Rows from block 8 of a small audio embedding model, named by matrix and row number. Rows with one number belong to one channel. Each number is 500 + 50 x the weight over its row's rms, rounded and kept within 0 to 999. All counts start at 0. Numbers have three digits each. After the name is the row's rms in percent of the matrix's.
After each channel's rows are labels from the 100 clips, of 14976, where the channel reaches its highest value: "strongest on" is what is common among them. Only what is clearly more common there than usual is listed. The data: tunes sung on syllables by a formant synthesiser.
# convs0: first width-5 conv (model.blocks.8.convs.0.weight, 128x128x5, each kernel summed), inputs 0-127
# convs1: second width-5 conv (model.blocks.8.convs.1.weight, 128x128x5, transposed, each kernel summed), outputs 0-127

convs0.5 195:513537557580466530557545537580507503415532521556518456490517493500496516380515428497404526534528405447522469417491531507501544486444529489529531438552473500478544528487564490496522500493470503518430501527606558395503529551467429470514376538508403560486510511485526499443555548503437423528521448499561526370501521526567580558422461373591513488549430391583510507501459463538456472447469
convs1.5 180:508484439433495446430410525451446407522515456398491540498490442482495515522410528503460464434446497573465469513501419469516463499467435507380432530501536439493430425434412510450464499449516445417488517494422397492473420447457536559499631438499458462546517441527444487502403456469499472420454512503453480490492413425463425441519504527413422493453506535394462472523510497429536489530480
strongest on: the note G; first note: D

convs0.77 191:500498490529422554577455486482524488428503496541502512427530434512429363417507436488462495557493482510504513515473465466523484494516450585505459463511432555430518401535543456474485497480504448482566510497487490394528448577436385417454398445499372527519508460488495571458557520540454506476500568491448511445507452468543569526372413354488458502527511403492497465493554453583516483478471
convs1.77 188:499512507540451400412503465499468498541486468434474567516391524377594446482417514509446458434468420471478503520456483433511452478427527434465438567448594421478460518480447555460513499518518445496416449468483468495495558396443409515500507508400540470417469451484556440502440394467555500548504408486462416490495503507430461434590460562416542495488458514478528475500511560411528512504505
strongest on: the note G; the note B; first note: G

convs0.94 185:493459492463451564596400494465490511469515411542498461442461486513477425463501456499507403535480422492466459463464424515499420539414428451457480467462489600406439439550550513356447499532519475410465489400514460454420428592479473484492474514466461485498537471485451549507579462479461486421531456497492534446510424465462604496450407448472391498476518462436476447507468428452512447462464
convs1.94 167:503587536531437353446526420472496538473514582459485598516462537449511460454418522498501587429476465534483501530446521479491538426541492599456462547507608397544547538477453538495503499506526494576505541561449470495559570455465402474497535554397437524463434482485516453496437519469496490526513543454455437532493525560511408429657554545461568498559520497479514540501551569559543516541551
strongest on: the note G; first note: G

convs0.83 206:525547481567523529566566558440540506459529524528516513484515503504488399431493437497463520519536402428377482491484551431511525492508553662526526516526462488533519537540538494492490501527454487477574524513584471408549525576463458453515420530451397561526486518468488593517553519513471501521496535532571510508507574514523581551410487402593561501521413421576533410528602506589427487470493
convs1.83 248:514444503476446454412447421507490487515534503453492518507489482479560443513450521505418483439406476589429456533518451436510415427424413384478433549446498445425503501402430542538494498480493473506388436545393520518408477420502483539497528468512557475399526479485475395494436450487521474486497469496406461455493455523471429428491436542426434495437509500456494522483363483451526509544494
strongest on: the note B; deep voice; first note: B

convs0.50 211:497563491593516541563548561518515518412544548549504499468530544503509522395520425492459544524582508461532545480485541445499540481410545549566505471541468562543554552453548485540516499490461543527477484566584514387510525553419431445507396552545413536510552515519548550498559514499430445512547507518558541572502565541484584565420557352585522489513539404570535563521504564529454484453571
convs1.50 214:507438492460452427429416515494468411511518462440496516536471410456496497531416543499487465413453467555511390513494418424515483450492445507468484495443498418439478437504464540415479499456540464446497522438402478530423440434551474520492585468442509489461495464446466449484431517478534476480450482555452471413495452476534420358532426545500411500487420534430471438488482361547541489555439
strongest on: the note G; first note: G

convs0.111 194:482569519551506529555542550553530540431525531549521517499561567538521510418503424494440536511546521468525527480507543492521552491510559598543546481542466517527553547502574455546536499503453558538544531543556532394533581560500430463477411574530370574532516558522540575442552549496441502537549565518569486546497534559573586533396526348558540492564528407554475507515561533574462511458553
convs1.111 262:512438486494470479439478502473462425569508439421489489538424433405526487536449540514470436451457440511462426525497461428532433493412440438448477555438509451419441438476423518444464499473564432450451452446452434551450430437545513549498539449444575454474533436440468410476442448479560476471455429531455483445494484451450443449533445589456473496429428584476481429487421446422553508532449
strongest on: the note B; deep voice; vowel: /o/; first note: B

convs0.88 191:499549546540498434506531519572522513440549548476485508464561559549500511384496439503433546491566514446530522434511530511520561489522559600523532485539434454516552554501551442552535500483484553506543519552554528391518554518502401475504395563530360590519505554521535546484510534497469492543537572530564468535497504555586558481387516345552529493563532407561453537537562534544469495415537
convs1.88 246:512420460491503511474485508464457429588492424465503442552412414438518483589496537511479428471488451506502436518508481464532437519423424423428485538425466484419413459501466499457451500466513427453467466436477468566453444468570582550501522432483598404468591428437467469477483428494561489450437407582480527436495478443421478493498448537443475504444417552484457449487456434420517533527429
strongest on: the note B; deep voice; vowel: /o/; first note: B

convs0.42 203:505544473533509412534569572422518499484467540405498551476510498504483467438441443498435535503556433408408499446502549437511535469489537684510417534516477395521510519553498517494419501532435494476584502527574414430528460549499493507484437513495427560501480512522484572509518491503468537525502549522550507518508568447542529531411499434575560504512455430583526447527615523568381450429509
convs1.42 231:510460535462515517462426411540516538533518477510499464518484483514557444534507541501404460453398499592444443544532445467514424383443428367526458548446441517404520509410466542538528499473436530530397446536454564539402535466534507527501483519554556464392538522496459444499504439490531481481521459531429510453494413566471476456457424512436410500446525503409479528494369463488487558535496
strongest on: the note B; deep voice; first note: B

convs0.92 212:489553558506524559589445492573529483429531530583505518473385532489434484435512442487444529516517437398444511469498439484509455487495500573495524489508463580508540498501525466461441500458491523501429436528495548408547521599445421433486430471428420596505519514505600543455560495516473496574548392506427551555497446533573564526405514379500455500412528419435457479521505531508509479452586
convs1.92 184:515417438542376408436508482414487438505505430425476516546526462502620475594399514502478426505509493565397445525430490454540537512468492502469449540445545420441460466498486545528467499486520451447545510491452366508417479427471526501499515473462481413494535467462421443471424468457519481414393556497477438434494534457489430440578446540493521478531467600508478511479469456520523483533417
strongest on: the note G; first note: G

convs0.84 190:502557505568517544566560562540517528439510530536506500484558555552507509405524412495465531526546509483536524480496554474515550496503557599531522483549477510524536547533577464559542501484469550514547534549568520391532564571523428469506396560531367556524528546520507590481567537506444500519526569530567499535501544546548596566390516348580539488559516393571495516521582525559464506453526
convs1.84 261:508438485476470472436453502488471431537521430430494490530415440400526502533451545506450429437433444506483425523498452439521429493442430436450479541412503454420426431491435522413457499471550430438447462423455456533421422427530493536497566450444535451465529420467477413485448457475548483481465417519433491444493457455474428427533446594454457499443429541454487426490447448439548513521455
strongest on: the note B